A small rotation predictor, trained from scratch: arch resnext, trained on scattered letters and digits in many colours.
Rows from block 4, named by matrix and row number. Rows with one number belong to one channel. Each number is 500 + 50 x the weight over its row's rms, rounded and kept within 0 to 999. All counts start at 0. Numbers have three digits each. After the name is the row's rms in percent of the matrix's.
# convs1: grouped (8 groups) 3x3 conv, stride 2 (model.blocks.4.convs.1.weight, 192x24x3x3), inputs within the group 12-23, a 3x3 kernel for each
# convs2: expand pointwise conv (model.blocks.4.convs.2.weight, 384x192x1x1, transposed), outputs 128-255
convs1.36 095:385473464529506463485456472458489506485462522489489485599500499486478460500514556568575453528561447525535511519463559490546491572539493514554572567540539570543504480468524562474536444503416524506459510587501525562443521487522507536425414448514495466450422491464482537476539443464533487481395542437516519521452455553480500534
convs2.36 104:427557458395412508543518499488568456498452562571481500581456466489446478556573604522475526498491586469503514504572562476447466586440444488446484471543497394564460499500584450581556551541557463473566442418480499450534488554458510477455507569501539519558541528522541545540399542474545407445455453439495488445549541515533483543480552481439476557489590516511463522542543534394500582481457
convs1.37 104:607520566486533414421500444465493514512505482512499487534529465463468478528423499503460545426485561581528542455444525497522449502546462467482457448428464593481489525534433522510519544529444418521444507461481544516502542508505503537517408501497496440494560500518550572504501480589549402527443374490554418442450580455437505454
convs2.37 098:483567524431554521516473464416538514475434550514484503592574484481559622522527536534482359436433497518575483531505490552601537534461448493462453503470534525576534499610486544484560555543497476486519481629516469533380534474525510447439482509497579572527496473458508514457534537503534501452453442554531542446566455502493424515501528456556488459448437530527443479512525454568514511501487
convs1.38 097:483465521453484511466449480520493440512512497498461492475450532442493560514510484503461452478503475578521486461531468477507444533551508427483507510464470398517529500530508526521482471484470544487378512512472504531570566447514468506463502483504542565478530474522468543529487458509505459504661486499523478558487490546567513449
convs2.38 109:510580466482472418547439493547459493598498434504496523467574459545519522560521502583553516447641511490536479472579446405479548533513532559452450408488439414480515538499541417542538529473519615490450441475514427510588431466495479531558531502575552386498439511512479531600407637531611479578524524510399564443450425564565536595488504476467459482513478575514615511459504591454410455497446
convs1.39 095:475628506511491527466482530492523445492495506498503491601522454498532571478492491466571512504471546587524446449523531570539500471575459443414515581513420510429468466524466519476491473489453420465447517488467510541473531586487519531514531499561479450565558524487559474474575553510487458440512451585543535479552442481509596551
convs2.39 103:642588427449518493419518526402462502412542501546430542489544500520525446490403528554536537454486471496480458586496462489458512605555467512553447495503500495410448451511523530566528507470436509563465498551519547498533462572495557470536575512477504505523517480567523489434407507487456498507444428339541464415535387480470443508440534423499448547570466596420511440509484431488491473393487
convs1.40 103:477575506422512585537444471484532485510485541493536515452484473524535516477458488490480462465476505460497504511502490490476463568486579522583580668502531494421426499495521490543494510465458509473499445518470525500551489468489426530495422496488490492463493503464459541487492453497434451459482585433436502542498518512473414572
convs2.40 098:499570482488516584560464459542474479514416543490493480488445513468548551446497546519475623581579576435557495500426423503429529532453476456474627577517592443518513428486474467537496421460577447577525385418490455453535531510551413477495487530542545592470567453547435475462585570540515431517456558542485461505493527578493528477594454488529557495510502553597577424453425538527557517456468
convs1.41 096:442461585507427410427447525521531544547504491482502520512530573470502459520470549499532547527517586504429584566502491500488549566478499441500501410500512411464612486514496545478446528549444515435381511495518495521436558502454547497509425551482555544495519493520463493537389503535465506595603480458498440489460534531480495563
convs2.41 093:463515526557489400454457522478557556488541412511512460495578490429541570439497462482472443463530513486535394515590486519492456497525545553482386535500423511522520568512565513580458517512480515486557490409583515398571536404437527600561442478533470490496429507523520565579423517405537526484501591462474548466517513573529457455499439566509586472573534515398450561503536562468433543562483
convs1.42 097:479458509455472516508470551476525519472521519524470499416508509469472514474530552531501526519467520483432505554513530506529498488490528467407474504486453533468475515474470518523510452507509541581526512538498424521499499551513539508494536448570494523575460503478458520508481454476408592510418561439549544464481398563525577493
convs2.42 103:462463447572577458485506421484501451462496427507489496523430483464539519535542523566533505477500611433445584529504432501512530525568548465363474412444421558569479567526373591440536396520448372423495490647517492532517608438374494495461503433487500453502529505504484553453502558488528477459469482506510493520471520532529521516622526549464557439525443490453424407524547431457487485460458
convs1.43 097:636561491542556467583557471503492487511486531456493460486481542448560467505499550437434539409489479521440511443506543484509498431501472449543501447552480470466492513538509474473475435477544519416511484574517516536471451485472466525506511535480531486492485527489467510556505520468548439401520542474431517594481476501514440496
convs2.43 102:487488457399479567520535518506582547520464466421472459465475483579520576536486502527518588511528469505416639487524530460395438548547467571489488437488436424447510464447406463538540523529475411428517555484470451454563453481437443570529441470490414438552558458547539566450494554561531496557463523478519464534497453545485551512509413506532370455456435433536465470544573506492542549490502
convs1.44 099:549464467649515491653635508525519538522522539476530476512417521506577412549523445469506489436448505472439519511478502472504515428522481572479460469562472480473513471513481560518573432504486567551534430485540520451478489506513499487472462491527473530501485473552530491510540559545569498436531491551415441524469501458458452495
convs2.44 101:544583449453491539529483466589472517473495460466566586576440511489515513423568454467409622502390590517451483565481535517460529549586493507443421421515468512417546477429542514512427443463497501542472531422477487517488472494517464487536482520435503453515505503503547358507484510439482440463542540534498540530398462512473488423455457459466522528543510505564585619454431434482567375539502
convs1.45 100:490482441517490548568453479472489562522486578501481480519518484477484518449524503502526504539559502430450483523522501499518535533577478496484482441517551433503456536477521487483524484505585563436458476477576485471536535556496533507498463533542468552456535538461459492521423500499439486518569451514512571491414485457594503417
convs2.45 098:601439564543496441476498336705471604568556487575549516449450494492488485513458479596440498565535480447544565521513578446496505482518511515519500443436543543523534502504503596508505541498436503400515433450560470548530513526467514596406440550541437508548462539512492523400575559484443487471515491481553437469506438524516475555509405558532520453442495395532465539457519434474494413555485
convs1.46 099:549481422559545470492480471543480480523503500547499540590547492527542434517518517456585478591438452484515526467511460518439493490492489488523555456587549616553484516486536525491490501507425525516519507483481539546462483494500534533494553457511533443457486522496500550513508577449520437529468456512492551460529497478487555500
convs2.46 098:386501511512461468522588460511502441505525511450464606583461485592537475472562525450493468510508607444491516430460524533521562449525494509520441433542453557515501530531583487484426637470521553450489503501481474503487462404439509509532586460489467471596428518547482487568503555552471457556515544482442475458489356460492494470499512435445430470476471512474485549438533494483492456544464
convs1.47 103:607417478454486518543563544487445504487510548437520490467523481488531482465437487488581499494588445505463452455542551562519469504541491454412431461437528456438511560512455469542529526422445544599619545532434499475521550529518521507480431469540511513552507524502507504508483507526457507556476465515516469441560531534491516413
convs2.47 104:528470444549561454494510501480527564486483472548502540506521533553478496369444493549499542458525429503482501558614543537459524456508548479486516459543499531532442482480611494444544512588538449536442564581512469536518501521516471477465540580508482556516469478489401595465586503511499501531480481492490476468559527538545570497427482455475463461409585502494534454531527506523522496423479
convs1.48 102:556497514523548462581505526501532452494504418573503577563508525515528510511593530711628486533475499529491496478513498499480497448529429516510501536471487508545468436512451532437464470500537450444448550486521485505552526445518486538562474416553591564507495462554434462522515591566584506507571502619524575548612459529420550438
convs2.48 095:489478490556491483424456542499445467501467522514498437554539510493474477346594482508549422443507520563535495552555395397440541538538466464519418409525508610450449605486487505501506553547397498558454448456580508574491521495515497473519446538472476499485445554455493456580355511597488542464430468606537464479466490421442597508496529528553423477527496615486451428561538554484496624498383
convs1.49 087:504474407443511406510418498549499540424521534534506516500541453474466446429446523498493440498467479503501511471444479509526560556559450449467506493481541486390533569569503486501452525558463513449487441520520438453430437425321454462488355410452588490433484411439592547497483422481475428518435565493558603445493432408425500434
convs2.49 098:541498499467434506522572523540485521374570454463486453431522592434532534538552489449635585455525565505481475604569508500468484472536494500470517575463526526540467479482530488447466513452497490403496513516472494502494556471513474448533438495462478507356459441505494545521464489581477508551543448490502471467562537450513528402489460424526476539550464466467515556491413568523503575462459
convs1.50 107:461431559501491517465544526486457402505463523470492516496486472454499472479506493464435435437444527550462477541589532515571456538565453411486485441452541436447585481524515552474455509521503423461509435494549381491518445506574547545536554451502424471543499439516466498495412502518456486583503574521461515584453509518537476506
convs2.50 107:501500544458558572494529476536431490536517490442437476535490456466534523527568451476429468521509542560535433526512559545559464465488496534544510449528382453547566525550509557531452441578498624475514608476536496445452401557502453508457611512496461608466474524496546599548384509499578518517447555394549559510503488497568581521479524507528493433494547555436493443525557467500551491525542
convs1.51 100:447441414502515525548494456529446387511521446546522510576498489585488484532507451435508435421584482551480494504448488462423453481520542482583493482451519472546467466464526525459402481492494414508629457429626416550575389569427483538466437423547532447502507533484487434492458612528459522485391551580530426474606530477525489493
convs2.51 093:540523473603527440519503492472508453447575449511593539461489603549469476474494511546493573505424493448487563547443548545567505503484493487428487586492457532572474529525468478441533451447519542531625567604525503583517483526489481397510510530401448502459514540457465493573511486530538484378498505523575531517517470454557591503488450464566513534491468562590509603557509466501527566563535
convs1.52 103:416405570462483587468489471498416505402547467498511490583570434453556440576465446455510495414471449507463456439495483482475463475564533535526433679549464531418439559493497525500492492552532575469522470555476500454429374470545487498565480452454500507583480499476452481522432473496526523486476519526531553582509541510509456509
convs2.52 102:489508461504471495435405550529425518557496440519451453486586489516456533515575493448446538394426466498677532495411518404431609502564518520601487575547516585530497533537429455466516445434498499483468529504496555536519458517490444534605494444471491484460444511522527503537505489488545545517449499437435480532487461520579491504538545425506550475437527527577472538556553412500414518514472
convs1.53 095:394513458481501453461549481375537538522541459417399469481447561546503564507475509456400514510461530436449467568476497491486511475448520467490479410479475519497514561526514529423519466578435478479417399461469441419410520453441524603488503433525457477469486567500579529523565474398605539527576481520504503494524481541495570489
convs2.53 101:418482468457457575483447458500500459505561549538422526402422529454508518556494533463518414453435477429509533486426532531479441364488493389531533546448481516404440531529495462438534474412493529465514501505465486563527498603559474536443408512431445505453470532567443495477526563433466527513466547562584552481497485535538451527555580536648550461494403470493531503544558496518516463576522
convs1.54 093:385437526495553507523542437575591533518439491429499458513499479520525459491488604555447455431503527563444445504528460506508455476487488381429392597434394559548520557539567511520472473503574491476469652524488455508488481520556464413487505445438572517516474580472490500535385466557453461469430481412463453577505347480490523524
convs2.54 092:521465480410454404468544510496481463444458462496575448538485450430458451462549541583494511585489553513438611483521536606557545458510387584580433503555537482480507447445495485439543495536439514522501553537506539446640557540450587487435596527510411524530545530469499401508505535428482482476490470501370398575454438464450525471455436436508529561516475527509514462413548461367511505549535
convs1.55 093:528493504465542481401583462441504557426487580499536560484437410534434448517501577508431417470565495472483512504545452604542475421479512507404556461492463436471516476451475500527523443456435441462544481385579461336509475492407469445439593464535484524525445472536505452583412452464485464599586466499506425481453521541520509616
convs2.55 086:510563518472474519493535460562540509519538366575523468494593524492534478502464439526418500577389475505482450520495562506558521510510505557526493462488428475420548547422509471553444454500443537461536507491497544636476479489584528419482518431433507483560513480421492515471504558511513544391459545444569498443516481466448566439418449451503486459420465585568514475490497459476504540473492
convs1.56 102:558473410491503453444470589532495494548465460531524446540563466545489561510464502574585457591492569383506475477511506532496431423429559392445529492536534583574579434503463421518511617530469439408505455463492569526418459497506401526523477642413524524494491485531478487479461466599476463532477393503502497604501587512552512448
convs2.56 101:499490505452587392534492457512529523532408451585465474595479415442461507456529579500501534468483453567452524565538451406531420408425576492478433492521463534568472431473522481544521526532610480522465497471482454459480503526434452547542450470520531525486487529516490523460460470406499404562527521429557465578442466454518477518480503599430574452507480464512551453452440516404540558479496
convs1.57 092:470428448500474498508466534539565435471546494466458554498550580500537486509418455436498441441565468463526433487458446615515495534488445514498455419419495405459405543527526561490492475531514432481522471460412550445519445461440425486395603423564443499486424496472523507517424457485510464490605591497488521533512570530479462496
convs2.57 097:477468446479462484478474517489500482438455486549521576571544501517518498512448386484481597487509424459365578459578467479435500489511596577554472470489552513576476618485523469597418538506552489574507500475540469542514374538494508509480554511470389444443512505522544497513515442481482616582417470565555531487485428477418484476445559528416582572488461546510511468488506465461445411564508
convs1.58 102:493562492456535508468512425607431383421399462438487518469455494489488481504494500554546519478528462532558482587535505528523493488568538431522624465430539506487411506574436493543579494482588470490498506440515472507479485529454523542492442478513571592509612562463549455510566463461462586438454504416461490574537543469539523516
convs2.58 107:415509501557500431524548502465543491421490453519572571502440575425490499538440478501574513427537514451603480486583466496465527612435450552452541510506530485484507523454531625462499530518443523496405562546486423517536480459538500511565582503439455518475493464403486463566492526456553508458578417547485427518481394467509448465544485510515481516380469482547575532489530481497569494422567
convs1.59 092:480457421446446471488410451458545519523501407523489465526514464494427454458555536468566466475448547531573567471476531504462516500483527452512497491475459431520582587490541519562482483561368422437429462477408490364471489455482478482555467584534491467475459459471524527454430590580450576600523505544516428416478558487522593520
convs2.59 096:488437502472660465413524499497542486561532566518557445555610508508450427401561435532463461529484533549422484657437615511473475482496532496532496501565516598498461433413516456484495458462494512428505402557479545446484496533538444514482431567482503543376382497503526541530435487535514438605492506492468580537456490441594456477505520598511453574487539464455580605478454478556453457537514
convs1.60 102:463524499527462416501567569431473511563462482511520427492524564499537576496499493482555498578483504510488500460472512464548439548559498541596594538500451477469504531484499426470503485527504580523574613585502455454431450378431452477539455521476466455481437498511510490444426542368465445414398496542468433407447488522469511493
convs2.60 109:584462547579475478508515468463581457500480547490489552481512508451531467407478515493515461470545510528436578557425494454506502486466570481441514585457496467483541479525449471514473497577447502474576515586512427512517491536425515459488497515511525551414476458536600503413465557509470498402568491555527525415565523427540510610596503523480392558523506590454393426670518459485490582515529
convs1.61 100:382471433449513497425542507415511536484574449534579472536409427486510529500461510511458432500512478551528450566507516547460499518521519450404401425458499546483527490495497539425552443460523480411438417532487548514446638578622578495559510494526498542500507454499566501505670667639578552479511518543542491570523468501509511475
convs2.61 106:531519569495507530481465407498441544626523557472531511339475496487468506466458456508613521525434521517498497530543515604480525347478491489469513480571466463566512476455461467470473520496673548539537604427512499461466523416458521484498450454546467512539525538551563499430460463504454416582473512464542580433537579480532511593499502539553501539488491476496546419433441477543529544553486
convs1.62 094:616482391540419488514540566470441443470481498549512568508525555568487561553573446624506610525449485457534520483463465461483494419481484516565530443486595527486520489446524497561543491520502428512437405502459515432490507491422452472432447464469531437498497541456521481511540500453622437443463550463481474525476543489502460529
convs2.62 097:466531454494550503606581412517499511433539550468513514506523576481420523522492482490479532598500543489582443455474562489463531566533505425455509478501493518489455497495506536457463495503502511478497542458482545566410534477493543424457534521560426529496553540570402527487589611440477518511467456473538491471540493476557494476466477479491494460490532503467488473485515587528478588538586
convs1.63 102:563427487439449516515573478495536490513501571542514492556570580500500570505429534450478559381456501459453503485488460598540492499480473419463470571524501544522521519519470475466486460428547501534460616619419529611444492387420431488466404607490472456558521507443517598444478403490475488507608589472470370559471493522469482465
convs2.63 096:454490492598476522611606501488533500501518560408535498505589574518464497480420530463495477401428473532517540441564548502513416539492559589473354457452598456499450546548373486478464552524498436461508470557541418539523486529507457437527555527454457480403559461497521413452615478545470534424502416496430408606533481521479491479455541541558488505451467545498550473526516464400552502519482
convs1.64 102:476521376413468532574563561507497442498411431493530604486613615566561542451393478454447561548514478537502484468497518487539488557589487555534519516596621502501449500562451437487491491509536598529525393484476450423564497441458439477396452489495452433493448471468524450509441363562463512452509616456464388476509463511450531538
convs2.64 103:506487494502459491541474430572588430532515454552553545576473617540473560447546533557478486525504580546502599540478443573517505573526543502475468494522480536563488457549434592403611377525384498490487490522577458498515476529585491508436520495474544449445498499506564494521555603467512481416606525522448455530447500512548466449485509559456500523528524503518506511512483406559479460501582
convs1.65 104:463507489486573463488430468555452525425476523494520592512459554431525522413438517507441509471491459588471445575504447584485461510488512489468447559532516395438560457505547477444498465484480411603609448431527571470552291480430591483450587525476500508434501468489576589601467524467596496421601532439476554456462480528480453544
convs2.65 096:442543441595491510446464456564443403457543488443434529483509504600526499500440476462458523572440460470521579559473495429583505546602463490460424485506411483536563490498492372535467510503529567488525407638542505565459517520452542405510566447504533466537542422521460477532398418439437495479491523447521477507426520521546464462445524486585447527428483501435533527438523566529502581531488
convs1.66 105:531488389495459471525476548447537481519554460567472464528474467480473523491480396491461487469492479523533452525458553526489567521451538534477484551479529465532462464484580513507481426446568526564454471512448654547373448494532450546411466476536462484458428485457515520480450449395518461449584521576545437415485475515385513531
convs2.66 105:465495449499518453571463486486551504536525434411519468529481455477495506455479501494533614474615496502466592468630518381563519513549547489493479590487508506552479502440449518437469503466432544526474590598461500483523550539487588538588412491457542540549514444562512402497639510480521525440497411513443648418386505486456531543503509425524575533480524502537482471423489552471491558476545
convs1.67 099:494480439470443496481532447473483484463496504498488409474479470523587485423470596587569498517516487516490419481519495534550459582590531470490479553527432452496544497512493441453585459509504501435438497555453636569442376461542465511501477454430517543513539492532495501512415447507553547485501432470444478566443534570473494471
convs2.67 097:502545535481463417500482512536466477463554458464557522459508405510597472372477459513485537489536575524499571491550348489573434474495549477569512520480488470447514497539478496465481516530560419456472515495543369565503549457448478561547516460507419508488512508535448524507459504542500547474523492504525495585614492548498458520551484491395438503498530419435468499564504523433448555530522
convs1.68 101:418477472500511428443465671452508531459470555466461469499577537450385688497427515426536483482527502511470495490582480510505544528521506485472468540567454411402584489536497474497458515533558522448422492464462424487517397386460485560507515472433519502570477521513428521511452525428488577471379516463496493591570526451528487599
convs2.68 093:507529407436560538499549548579535599480535495543446418423464552488433522506515461486548499478471457428533493418499530527400548544489508454433559482540508487429446455520516517570585469473479535562470554439447520510416448456471467497565445540495430387436499416385520475491404501397425542504468535525475415449524481499549521515480406416495557550509467508646532525590493532439512503524506
convs1.69 088:472505430529519495500490488455496464521479502627500423470507605483562438520498519481445508520521548465433503586490464452550484490503482472449477503445448517461509535532560523427527421566537366474545331424475612473446454388463550449426487450411540503484516436508594513512521513548499463485527434423579574467460487485527515531
convs2.69 093:445476497527413518479518468476470506549522499556468535439491521580507491517544475517462467571487553577503485522490402541510470403457401400485434509464645460465485594497467555435511496500533514501555361583455501453509482445466481497550516428590476450470521565510505393450491453486576359461550466482469514465491554562406462493476560512475527452453517485428581454469569526535456525436613
convs1.70 097:453454463500478490506487465543455513476507522486532465528466481497490503478505472535501537542511455577528490539512578513435493511590564494539480447453505534511471492471446558459469468499555437463540407565539475434516452510553508521416579449410485518621533488520534484512623545512650562503501404454515522516510520450509499529
convs2.70 099:497485530564508422499591533554538578497500548519495530422456551620564443507450535534497586573488535483496467516406482500546522440472484475498600525470471511492531479475518557452520524564479578430519589503551458509496555461338573477465549517406517491571554570466472515453466531495448564522467509467526549533484521497555433446414516548493414502485532581468413469524528505544385546508444
convs1.71 107:516426534520560522449499562481467476508532418578463535512479546479545589422548543468460527590549514547488497498483463512533443486492543480470439518501531434537483502470441439493471467518515465487394426530483488541489512696451638531493527573342515544555437578517460488469491605532679542461506456362561521612469513482456587466
convs2.71 100:513490474471562598528409442564453478551516561536489465488497444484494529488444478454539465540520581529463555599610460545490496429532495466445454491454379434445478532478480508466383533504494541440510548436497584530514500584456392543508456570490440537501522449529446517567471497608536586564355518557548538456597445440462489534436467537488454454579419536413543467535612568513450595593436
convs1.72 088:670633528631489553552561520563499469535435529494476508544591454548494487499475484474553555531491433501496460607485475554470489455505512552543421428409527409515502586556487657624380507423481413485491486500477564498483528525544468517500548530537509458593464497465462519450485439479472554515489416532486465462473507517383381403
convs2.72 101:585452509465528458424441406521503475450496565612533456509542552585498499579497446493443463384442530467508507484543500576552496531474476466566480478498551433445504527579432498537541467450446538388517478466445502516482551450455524373501561521351450467570495403530520573510590448548489514558420478523564542526551436520528456458442476477407552483457520425460484522523581540496484579519519
convs1.73 094:502504466592510470498434503475488470554509440472511482512450505513459508476507500548449397427487535457425521456529541486554476489452482455502524448373526393579513491493470556519421389509475400549586514539525441485490519516507463476485601523469460482418487441476503458493390531530428531429494464542462373469516486493629530450
convs2.73 093:538514505649469543572536448532361561490514528457442551464519494574535507516427492434480502574554548518508513382477417478554531545551494545548526503473474476585489501534501525540465578500512419554448562430444512528573442426448451498514490507525671529536434610404443533461506459414496573439566492517520527480542471444572536488352562559461474477536493521545540511480537443565523462530465
convs1.74 108:556526552493514519522492495470530467461507463532479577538513499535470501552517491499625631522473467575457447455504449525451466438515512496477409507473508450603530533528406646563461475449535403486546455538521488485537515457514525506539493495494608663487585550396533528428456504607448515480422495455468455506431392579474574527
convs2.74 105:540434476501534528527530447553603489528483492473528495501492486498530385522539522409468439406511522423528418499470455513490462579463404471527489513480416503476468501517578514526395529422510515530442484474426545452470431487613500468510531585384394541535498510453517494430506516466479539473506507490533485504515528528446585422479540453532533555541573471473565502458551584486527501488573
convs1.75 098:470461512470546458493549494491510538510499536522486552492477503459445497502472512478460409471429468494494511493546497526493434504454471427481468469547455479398498532407460466414544463521450476611642512562616543474434486488503498503474515536503427481603543566449496507439469558578505462558473560408417458357461380496567493590
convs2.75 102:572499480496543448514558511482433491531436507569427456445531596443485500448496450489529562521488509502505449603487494485613507419597450461561507503441436504467485489632425497551475356445482517379482581466495533474519436468474477474454485432456530520506530542473538520502552509562487564630491517600504573461493490456475481479474457489536494476487514494518562462600515404507471523547489
convs1.76 109:493511536558457482540529478532511450518495535481527531512573529570538524456509493466479507615572460512594551538527477648486472467445480479551488500448521442525478518509522529588488422530466508487495394459507448449529511481493524519502512475512546400616438473511529614467476478454473520478456554450440408506557419449534573542
convs2.76 096:524478482596535528502535494533536454479517611478499539524523529488465417529477447520509508509496561531506476513418463423497406512558491488487418642479458488361453517481530493431547548470455488485479548582449509543573521427443539448512534534494514458444545507548577376579420469489451496529394566407555575525513475511538482504388491484443478609495543466423489523398510583442425514561489
convs1.77 101:527466569466523592502496504541479535498497525561547547477474404514481452452539582473419420568466447480484513486537440581481467527519515501527404557451437449545567503400536543551546462535400492554541425469477426447464487532490482509459537519509403433576509456438522427503509437467485494421452493513495517522548502524511517511
convs2.77 096:558415513503544558435584509495486569567492492512531483501518572486502470529528451515539421519540541505411495584541573450499490520466498504471423510534541466509561565575547467449484494485504518541500496514441512528576484528569494470459495556574468428445476526487430505519386451547469436527550486548559563506468535474455393519409471465461527525592552435510545498493488445444456496547468
convs1.78 103:513567585517474494498478494481493519500517459520495447512587523508517526544442532505533503571443513543587404432507513448453509552499468393484472500483504549467519485598639422521534445444508491382468534575382483481469472545500486507490454544497518581510517507592481458442468450425472508433607464551564475456491472474474473448
convs2.78 098:621491503529441492418485504397498507458489480501489457422490506500513437539437483557441427534496431539461457490457491536541503516460458505477547398487436467470460496570450553546531422467528445525486477505511516513444560451507473505569476468479438593497384553517491591564371443475485440568471538443522548569472465449457511491519462520595469465510452438550594506525556545472541465502532
convs1.79 108:481409520440533542496565473427499539517518543453500497484479448509497475436511501426533456508470497485556498449512541445485541512497465465607479514495549550449460443547654459567479535481542528506469485475454513418498528485484464536516471474505399437514492487417530601543548547415572444499558488509481614489523541487507550472
convs2.79 105:528517501555475533525496527327464573517475518559562509592520496383513503564419491597429415556454530487585535510557427534537449487459562521443517503528504541620605635510494519445551493558543516507503494563584543532553451505472565555503478437533535560438524547449486516597477582550521409514515563522512527505497646488640519498563549569474513468574433457525471501566467548428527466589592
convs1.80 105:622515572581564507499582497635542567514581445590478425559522536528545513489503432457498533466519452506458494526525556496480559494492424453498500518495469508550483432527474579475568495449463481513443457470434547500571521494495465520476473481494468491505488491487492489452500447479454503469478531524376463552468457551502421478
convs2.80 111:501575502406521498508652488600439521573494465570465479483483490492564552468501514529541555508446574540476484507484589519517528506538461484585532502474522569353484429581532552486548501428328436494457554513438513474489457498598506468572507505520547422511474464519511503505527498489507481592565486439447576563425525455495547546495506499587473507494465622527511469460544508429452506542473
convs1.81 100:447514536484505568620577472475481490519482518533553485467507472531513487496569503408458482543463485452496434513518452507501430572479494492472444613477478448501424494581599436552386540495443498443523452474539414457548487495529501503521512478516413520538527541469655491414482504553472429501509562525527453406482508482522377480
convs2.81 099:486500393405580542500440472497469468486485501468462504447561521513548476542548511511459512477476538579430436488527505421566557501453581509487518508575556492413504541528394474456560499441459581423482492604497553588572468489438524521547498563572504429556489538470495508501480437470578375457422446511575467489494487412526522509491457573505519419434571569514540523453497487478570504552401
convs1.82 092:498579574568550524537490553487557498493468477538487524534567485436462472617504463494558527624529496418438494466601492547524468489476447487539421499479476441457473469494608576521435477520423462447528504458515471576557581494517476564517493516549454485559721512457482528492401478416493555447502501508444452370455475418366497484
convs2.82 090:544524434533527458586534422460629466513544522494483398393611468497534582491480449438495513577571571528563495497571579492511467590477598451502422524525471489496560486406444551495607431547480555476488470554524521509502531531544488405514444466499464477410503495451578540430563481539550442452442464464527525438579485465493469561570476483416555450490562463432444491510432474456470461461522
convs1.83 096:496441515495520496488476499468506495508518524424516546593491487478542492505465496476435489467531556498514474496558590437500535441488483535448558506549477481553488433386444447435501450434435468557557503548438677515582600533507466525530482480490509454423515520513478510433543466526588444495493437653450417459444438535550536463
convs2.83 102:522460498466547415464468502494473549519457585620493484523471520530449521498600459553527603487480498481426534493477488519540491499533512505502510432532532531487512451547507467475525488498551502517470478418487446528465448497469556498610531496426513594534484467472532396462512597479547562625487515455474521491529447536509412521538505467497480513511520483553530464548502504433581577536492
convs1.84 101:605518543519541487473429573507516563493497575459520496462527603487520502483522510650612516505513469494459511494449478485482486520492482588455401472540502528491449591490436512472469466486459485455538482517521525548512480544495537467511517476519508581483463565546471493427521417483430507478446496492638654475639559505394424447
convs2.84 104:588513445522488389409566477498485508547472390520351502453624522456484488464525497489529513473512433535471474513522501449513506565539525533492419487550412526554484465542532532445482445557514448484363514476536536459557635468464594462494525549359485482497548516503505498503512489529475458461430417434495457514592507510450517481436488558494544470496508504534551528511490496455450519424446
convs1.85 097:485487514490467517459521504517481471463459506537526521475489492504483481456539514398378517503477514535525522465505450454511516542500522398508442578451483509504499454617542500530448444487424605602520581463509474520452502457516467532480528481524419413408430490557554495492563539484507457432508490494398413455456532432461349490
convs2.85 095:464588503307496499462552516516502492557550543557531560478534509492530563608509500502477412603521461483485538552462437491458498470395497459550480457501453554440456481465566508478483389562514521520437532509560570492395460523478575547495465435462517532523498532499446516490485543503434584622549465469403542470509496495540543497539561493553584535555550517518604501479518469511496503520464
convs1.86 093:476471564570575479435481462558525505532498527444466467525561598541562520495474541494487471484533537564530643460484486529483537523521489444472505517481491527568454407421455538595561492477504485520426456495430396500539501509520476494451520471454445452443459448511589545463495486439422462507435562565402425362409559512505575502
convs2.86 090:457543437552530450473432506512507498510519465469486510432556559451464512534589516513482440462410442500510457514486525372482467503578483535439469576552511567419417512503470576481440444454438690576481463484525492509449469553508504510595509469485432529445403448528487528474547480493475569496458536448504582466520505504552483529454530477490498461563551529579513386545417389462557524427522
convs1.87 095:572515513488486488564515496509470544485537494563513475571517502427598459579546473449532503520466444552491401446529414460557506536478584464469437467457564564482533493499431448480440490460444494445555422463548512503574529527521558495467549540449512470495498461497446420447452371562493463541455455575397507537519395521656448441
convs2.87 091:519494421566482500473554445568483538426509514552370516492501455514471464436575494517444563493488518602456519474485493445577392494507465538412521529486472492493494561438482512491555560468468527443511431501467506512519503476499593541535517509436496472615500427456504461535419493530470397531452373538504452558508496519523534448362514454515650561461439572500542524434435533572532517476519
convs1.88 095:488493508537476433487526478502472480457511465542474472502470491504485496502502523516472475449445461446563574568549633476499470496485512434508479479549453550492497498476474471471484524511353603537570634528579521466412469544538529465523539470534526505444384468460492439436523475532512536488469415529442541462446574441406475502
convs2.88 104:527519461469497431466516525480536537515461544478473521492483503490565450477471515408487550471448634503401442529489529543594463543514445508395534505405419585548480438533537509407466437550583545564339463528533541457514524530531525574468562456401547502438472521543533587483371488475517554424497570478445486417520499524515497531518449525489441604493486492512488558457548447497542544534542
convs1.89 100:491474531544539492531492477571552530592555498491477470500511532487491466458487523440598557457476436435480475474505502443538493494501576506498462495482439540486556538523523390489415415537508561493513503538487516496503487484539480478525529496525627525448575425427497549399439479497520507521510368468455604542505508507556508471
convs2.89 097:584530624415500485476436463489393560450410494548478527380471411569513547523507494514585498439524517549530445534460485622509524473449540537519497496504507454508566479455496425428542563557468400492477575479476446446481491500564476611513524465535547486439555458548436485494470522505512512538505512502477444470509483449493473489577503552628551558507498549541576483542544515364405482519485
convs1.90 102:569524496661590501472506485557507512480495482459561628616579479525509494444523494515590532539483459471451454493438441519430445488512500513437477480444494452480461505657540599510513417449399378466450471483549478476558503520527465569531534537483429458498414491425578508463519504414496486490441542532575566481498427480593525529
convs2.90 096:513519537467444493564516500480463570502540506425473475441533534546495540468505461518492590595529522447543476522522516532480555479571476500458417493551500502391441531486479508565472592453539431503488459519489552428507547489464452490456465547558506472445433516524522517443493426501509446411414581485540480541440488542513472493505503588500531520484463456573490626507516499426479425465480
convs1.91 097:561595477425471564518529505501514546494503644483485473492570633474427484503514474444483527477418593472459483494413465474458487512497526446475480450519494432449492508551433495497429509506445539459392679473513537556478531552557485506550548470564480490402530588459531502446454502458576487507413545519388450556426520419427430406
convs2.91 101:523534465480528426333586525492460479505471480506444480565505431506511463457554504512534663495518430544478620515452529619509437427611588540499406479438524533488456598504535506503529491441484480431476469475539511469511438587460481563605447450453441470416485475508488347520570455485535583537554489452445549438461445491510486540484492437450534532481465519513561492515523464520546554504515
convs1.92 100:494516476474547497522496575441504516464490493494508574476493488469454475471512524437531529461493542447460444469517462558476457518488512485506443475487509547508481464373481616465350608623488490536512520522570467534421537522460456524563456473517484470469577493442651579504455615466483549553403427498405524498449428588447484505
convs2.92 102:653518443453498503518507482465576599623550492481505471532586547515559533522576637535537492514474547429482513543472520497434565459530566459652580569487395486515539463447424443569495514541514531550500517563494501437521453519478543516534460466444552460515483457524475578439512488457543475540451421415465461428473489439509497362501427523485478423500478521557555529537487581521522460482469